config.yaml
encoder_arch: "convnext"
model: "audio captioner"
encoder_mlp_ratio: 6
decoder_fused_qkv: true
decoder_inner_norm: false
momentum: 0.95
max_steps: 12200
Rows from expert 0 of block 9 of the audio encoder, named by matrix and row number. Rows with one number belong to one neuron. Each number is 500 + 40 x the weight over its row's rms, rounded and kept within 0 to 999. All counts start at 0. Numbers have three digits each. After the name is the row's rms in percent of the matrix's.
# up: expert up (encoder.blocks.9.mlp.up, 32x48x192), inputs 0-191
# down: expert down (encoder.blocks.9.mlp.down, 32x192x48, transposed), outputs 0-191
up.26 101:568539511447451453531542438481491530496516607507543538429503525522519468511482515522459514463441505480511453503571469564539531502501488531495552585497523516518460534553539517519514515514523486493504470511518534513500411531486499520493451555509511470397476501467581459468464406488461451514525460431519479508421563456501527520506546544548447526487575509533548472492427496530566516504470480454511560434519497536546517477503453494566514499417460534543462490420549481457533554480508525555550441504524492558541539520562521517470627461500509504491514516547496430535490539480441482574
up.27 095:481536466463539508436513577513500531502504469506522499489507532486445454556538500490477541476493441511460506520482455516466370538530471542483443465504564511559479475517551490493503497491509470515557578478515489503556534542497523501466472418520523493541549534495553500536501534501525401593432540413550494542527478541592527393512464545508502461467527487501489463542523503513491471510506443520511513540496511446511517537564542512535524519473476499536571522518419513494449420509555552477453536592516465595490562544414470552537506436558534531515487457461518449533447518534563523499
up.28 106:522495454452435471426491521511524484501507546463444420455421508518519516557472520463475515506489504559471532474573545485474419529474538487476502525544495499491509510539531485388566502454521450485523536495518557484505544520446495466465419484489496548558483515489451515555450534523421499512468454524540547491394389474497449579479508492481455454441489511421551496512513525488443463453455610473448503478519471489500497514463540548505470476524493501510581451533518480560511532488400445494417449501516509404470578484504483504505537491514509506527448528480460474520538491463528492564
up.29 103:448464531477527485461487533447428576567512536420508499452502553530546474476477529463497548532498478438527496578540479542577506486505422496463559612501537506493480507544479490475530495520485487531423536511471503514545562557462548466410467531479577488456484527537490474477493462527466463496544539527474476451425511458445534441513497483515446554486514558489567503489532461542456609487529509432497513463478575531508568467447445491496544481429555515454508492454442490494498503446486464547480569462587427490499550498477442465554449484501497537500493562462503451555488516490490535521
up.30 098:517483540455509569459494493474504463518484529489425472597513475534482459533476489541569496518452503442539505497505476517579559518521457530422461484442471516510486509558515523566506489555534495529550444422480580468446599508468482452485450477473516564530536468462556482436508603468478459551467453515469482535500464463474476489514454527522505580507467541507543431484370553513530457587496523476519503395474504533529497562443471476459520464467452495490445460527487538513516491471478469466487506443469485483475481563466502450506574490525511495577508555508468482443577489475486465474
up.31 102:505578562485539472498458493504469487477530469506493469480525584499529501575480473542484463485559491471511498520522526450559473573428451474509394458492534590465526421500555566477513470504517446454502510489494498454471476461558502521536535521466502491503551518478483610523497520546553473468444509606565447497534512475537503559503456455535512541459487543523454558490457517511492478513477469472443516460445580513491461548444522529518528525472536479466467421485553467524506541523552488595499522370495555464517447501540458510522461574457519530521581538527491458481567504478499510525
up.32 097:449470494516531547457518406522537525529518511423522535463642490549471437534483568500446532448553531552518543547519458445584494447509421442547572394501524448537523560468464481403493472479501551525544528493472533393493585572486521465520449502470469495488475507495493458527466511488455470491571513562569558516526570470501494486504541506530502473561465511531468461533505473485518476519456504505507503499563497545522500512483489538454426497456521539458490602473451488530456496538495452548504584477519496487492490504481507491520471529512556516508554454495485539505538561473506518520
up.33 098:528495516469491472500464482512471502592467568637430563571476500456455513504502496577559510511530441527532469495485493441523543562482469539466546470484401375521461555585529505518519488441553414490578542479503529590514471527571471518505464476500494483558533513518541499471560508474515510515460503492431462545577490501507539548539539537468503437465501491478526545477501496506457504501488489509500480495518410509492466433486525523472467480497507538533576529439488475483501487478469471463435510469439491456498489487497554503504608416457575536502493469519467520486485486525562511480
up.34 098:509518467481582512446438500485543506553555524534461544468501520517479514476538532531470502541472508497497507517531511459432526453538460545430458541500490536500487397483505480500524512521592502481488540504503464420512437500554482538514468449504519538442521552506423460501490464488472524470529491524501441508462498485542492441548490493505441515438472511417443431446431442507416545506484570546563498465492437501456498496424545465523539475549512506502433501470488496578406474531542491527535492450528515486449491525440468463474385519539482506530531432487490574625544513549500537473
up.35 094:518424502552413562509469514455428582516505539468509475535482475511514466530483493515342509548461540485487546514542487530480501536598511523505482531517460520514456429419559508502471547470519481473520543609523491477479503520509449605505455434522509481477510483560428506515433473504576540451457574451473489476438503511486505534481508497489510577451511480576478511536428432526481522512481527509532545457545468545502546567503514494484492557409555527491523416507513440499477565511535476515515477454452506478556500513499522473468504477476501516536490545555525513531498509479458421526
up.36 109:544472595445507530511567479522522461503491574544585494523451538465467447565422511508573474529493456519464488504504583449492447555555486501450562452554470499475507442486534508554502452539578471522528531463524528451508503445521490490543532480518440519470456574476448506569484516526441573493445570556471407499595517519495479503489502508549527565506536498488561484501465505433543561453463521472486460489479468521502532458477507500497539529505513511508538507507483475538473471474511496447474434477551552509517532490549540486460447424505509561531480554499540476589567555444493590499
up.37 109:475525569473454546518526519510538504488468428516449472514488508503453490569501519512542572486514502484544498508521396523544450573489501521484505478529508551536543463502562438472566486518481479503532571550534554489496502501468501459525480516512443507511378500428484432539456492510554458556570493530521529488509528564474476516438506516474449413461508482534422581522514473444547500519530472475545530478513595535479455583531500480512562487446485510473446407491516518467510482483577465488424463510509511518474516513498504538501430439559488462477460511523502428461491543437619464538
up.38 097:466399533425504477488594443554530466516553515519481397530486467414479497521441546509482481500542516517527499517491463560487542469470566502496563508515471582459465455471457503491530473475544468536512550445471547503461607505503458458502497456470450508505500510510552475537421525485528510565515502447469557515464516493474464487456496525558469411504465519544474524462507383445535520451449512502445529488450547463495522502483515535510540463444418441548550522536440488489577529498522551477530522523438514502461493455483449512526432495516409492536477470462444536527515469444545500458
up.39 099:474547460520522510564527458525506465523529516435469485571604474487479472432434520527573544517510531468473534480578458561499458404488474468454508565462499422449503565520534497473470503476411525566499466457489488529555497558460505496519561477533454495515516505508547514442500520456497583480483504513416502467564512453488499533454528477480471521498500457498509517495451417529532405522495518494504532544550481541477523557543423540558473458451505505461481568490504505567526499483510529486537470528493526519531480558505475487513472620509461459482432374475499477517455474538566501546
up.40 093:582490485551478527463452533553558498421543540513468483568520550473488476561469487487500504556497489520464498489472401572486503521538497560449448520499553427465423493483490495606517535510465532475560510532551457458469388559500504477495470546507501520519516528523499492500559492546590524536506411518614443521457505449413515556555501460526477476457505513477470451551418478493447496472506506489494529499457519519485459508467539503524444528507492490545444355448554498543480511467434514502508477467438525484480519518478511528467472480495463484505458472454458432528515529470531503525
up.41 095:567518509524467525569531493489578497502487515504538445511427509562425475501572533545526532492376502507512524483506545523459536569514517580503462554572546526469465555473589497566484446553466498513514428561495604503490417466485528423572487484543420529481475503483493484451491494570495507506479540574404475515475482491488497527501517524482467570494409509430452447476470506540444531541495543470481518478538556512525574595517507495433534508456495485472470514546521518568454522477560488515494492531478460480513465454518545529485541456463468475534499471488493545490473505460486527498
up.42 106:461510488502505463552532513561654608505522511518485527496500483435479561478569516483508519538437509424511503538483458518531529525489484496494586503524470515513545563493601455576557500525467499502541472468545546515498496505534450577513488508436498535509460504474599454477532490488441542535554512535479483503514523490557471588517476517500497494548442508524453489500537469493493472549551504484484528461448567589487502477455444482495473527484502514511416457524566559478536488411508456449474502488478505533544571504477527507574431495539371511493526514507508429501530475490469474519
down.26 096:477517493512476500486415470472483502551465498517488557404490529494515501449442497491520427511561526435530556468436518542492574550513508497453591475558543548496451519475490520504461523501512480578517445535505535560521435558478433508497437500513493545519413439505460493522515488499486532430515532506533540474519434485512490490451516460511492402523524420505552466500497490490447561500564445515537499571492608498488519477456463512536473537583499570512552532462472525535554453523572542533440434535510513450495495505471441513493467424584494483438555474535454470497531554528478523512
down.27 091:445470506556490525456541496506539515508512402475536465430468553542520485611492512503542482540431507468481565498475541504512498554517492458452502423460561455375511520552395493478502502456445471536545492464435477508500520505513491550419544429512539465527477523510512466548526461487419489541551523499441492500558496494490470486492550534498554447544456446432576486509497541521449521458492485598498525496448486472449517475537475472459495454518519470494410486474451456483526435513426514460525485502528461407566510509465462590440533465475541494482465487508504506537504509492464499536
down.28 101:514437547538568532523519462532489497512485507561515436503470528499536562471425497512513467515427470587450483494479451454535478492462447512478533523466509493432558485453528519443455458486467476510471559490501543465479563469544482522508459536487539481501473550459485504525552527530539415529549471484396571452501413538555486617536494544480512512489495467510540483505482541451492541509476493510515487506500507552519481502477464581516525466460485408479544464531497517527531537457570415494506499531465567428486432427480552527500518481409504481617550525550568501477524479502553535537
down.29 105:478537405564540491477507470492480479584507510475434548498449484516513528520519522491496474545504454497532523425498509507486478470447485432482499475534476532530495398496607574483472502484480517446474521568485546544523475447508422582503477463594425544538442510480450507514498544573505535560561517592518503502514523445535502444488506566544475531480443529484509460448446486532563498489500525525452552536490548515526524441505505480518478484513534495418607527524596524416533496560550501500525519482478488559520473543534571519440495511479485552507537501523419486513529537451509532480
down.30 102:535507513492480533451554517395554488490507521536453504486525559504521522537553580454509539509519526437438561430443478492499518440493558474454527561474531517548493524466510452578486476466520556498491497445461442550557479541475519518512519504560514462557484510460528524532465552486539496486476485492493516550479449477587497492501500525444502500540521539511420433576545477437443475505506499425451473449402511488503528498514553549455439499555500447497533482494457440553557450443496478486538548434429567479563437456522502513523505517464436481524549506494513398483549514560552534460
down.31 105:582485507441535506499458501435483502536485434502522451579507556505526470528531511455455528535544476439481471411445419477562465473476521511532501473489421507569483533480506497481484511538461537472528460443478550531526517490498403478497499499523548573534506522536479488446528458503494454459486511503524520458511524473439456518545521516467446559513479476473506560488496562534474483544429465461492503478548416472470470447566506462478500485473535567479534582527464582451486500563523505549440475489554419502527494509540582441541482605516510502438508530497562508499509473608516408519
down.32 105:457523491505519451502509485482490486563475502479498399582530577523493479478554475580512517395501407468488543487537555520447497460466475457500531456438475507502518502542516543481501455480439567541531459474497488493481456499572504515547491521498548569424481484461510567461445486462443484461550463455485550503458477450511527589503494425468474483545494527491479474506481458497570440515557578486499481496552434455427505487511526459546445479434536531534459553528509453529503484437427484553501539543499436584543509507542522555496534488463445511449439518499451463525497459527546438546
down.33 098:462526490512516520535515483472552510447520516505464449407523513465553562453473479452480509430530474530476495493410554463525501503513534431500513535430545504459486434460438499524545442490485543508507526576500441470479407481429517472461520506513536509561554561455527509522484548467513534525511549483525563513443529490510537573489546478486533559544543461572507562468521494486463529471485463440441560466513497477453567484520439507429476536501445485420535501499557491481518420480554499481547559567533430499442547523510506563505474421514501408456499415478451482516493538457519544470
down.34 092:475493516529520497436542528514491514466504500514556466450419506479584495515447554505588523457478442400493534444556494475480488498560487530493427444552474543603525479467466556523563474485544451509461588464551534546491463522481492498521513475524502508497440508478459477500505558457561568522477470544458510421526537504517495466517517477472503504532477548511479488541455502439524526598565487515432513398509515524492472490463430496505506452528428456491484496551538587515519491593560471450511419479495536506469462480487521560495423546512465491541584518493454554453516499500475459477
down.35 100:546531466521532498553423461492474422544508433499495531470499517494517540565523517527441446469507416502448454494489562547550448524485455448407493494578529482569521529449467550528526528384449487480522424478474559498478443540483524462441482538434489446569496488445464524493541465521440502515588410488520544438498529515531482461537529515499455479507535468493491559514455582465509551466538546497415520489492562445499478496432485454570534537444496504525495466498513489534593463582537543540504519507435461515479473501495510475539478502545464549453516487535450524524490495500516506473
down.36 106:570472488492481455512508457491479491404478499505448423510483485572525468430486538492515501541501533560471439584504545454493486482491516512444536436488484559598520485519445410461459562527544507564489516486477529535487524482496481461448506394503437494530477516504526536505512450426496460510487489522591506446512519558490488548565479495441474454486526510469442477505508508590496512501495489509476528440494546495522573451535523588475433512443490430525569530464453548521552532537622480512575496494487501551490454543495471540458468440475553480479498516503531507566562504536545512523
down.37 103:504601507522537533505477482531523475470526545462479549511473452505473531534561499549520511481495553406582582486467594520444449518498492504508522494509448530467441459535497496475549529468443486518569542563465509510524563480461470460493552541432519532521503493504567506469472532476470400470514457461537468480487589460506563489515512544415533511526464483495547486527576515470419485524492460531520515515456511504501485534487499520499468473422532518437469558539503567561482551448454487459479455504529496513506501429503468473600550489539568466525425491528531417448512479448530461587
down.38 095:519508488484466514497447520470516499477494494520462520524487485514494462520567519505536533488406535471508516528493569508483493428511482524540590514491459423484508501515442514530486520526484432461554562543505609414430587449504464530547477446525495503420477563486488576545462549476531459505466476470504500476506597506519544502485520533505472516633489518522515470475551484476507496431491459505499485494486485500383494543533472487440492448512456445410560491482463373462524493467519559589505451510524458505453474440544504531521489479438541531509522511493447536550453486504499541498
down.39 098:522434472517517444613445488489545511435420457541421501441473406452537452452515487497509541517508504487521459517482499488522470499548515499534488493557491552533470488467547527507538463571484480513559575555469470584472458482536536508560519451488490467556563391484538470556550465576531567504515541498508509531495467560498456611500456517490599506508482574538508418496429496505495419540490487485475572531478468510509487497565484464449537531505527499512531532461534503485490477522514509493448482527584449534545505475583551503530526527474548453499515508503494544554492541455483503502
down.40 097:466441544504531463486434457489442476481504498515484553508507557475462571506448541537516498473552512533431528490463461559383469550465537467526543463483491466508480465448475459520482504597452582450462543490561494474514493475526482445544521438560479446508454467536447555517500481499486419505482461457510530426541502507533454496415470521449504483527572514473569405511519475552498525535467495454493514500458456517469523480456491460481500496515488503448553490470461576492470536500542506470483539408497508461526462471495518453407494442509466463439452496536539515421511482593486590547
down.41 095:502512469458515386551546485486535556565452482555456485464520569452491488528439470473525543495538555501486550540499452522533556488496507536506514455530462481513454519479496461519493460490481493508519538416569477511513432478500462533465434447565447547520526530509495507444478480504514505473487506506550527514497514507574561425584465562480463488491442564541481447442523431487505529593490568530466486547492433513482495515555457531557465519452430509532505433423499521503548548602480441520592406544539497471444491457457446456459526484550472474448548466515512493502523529526499503498
down.42 101:517480477495527440501479476514532468491512543440458539559469505463514515505506459540573498467515473595457471482457555542399461477561502494539467497541502522556499563554559556470450603484491514517535538520521523536544483503535503485452514444545468453571512534546443483484500497405542459477441461493555415474485588543469541404528516470448494425477448459443489525489501496502535512524497510503529489566476531515465538568511488492546513489477495517545476538486513465484500541461477510573511496513540590492377496509534500470460497516499441493426486488534474493495528482476395492395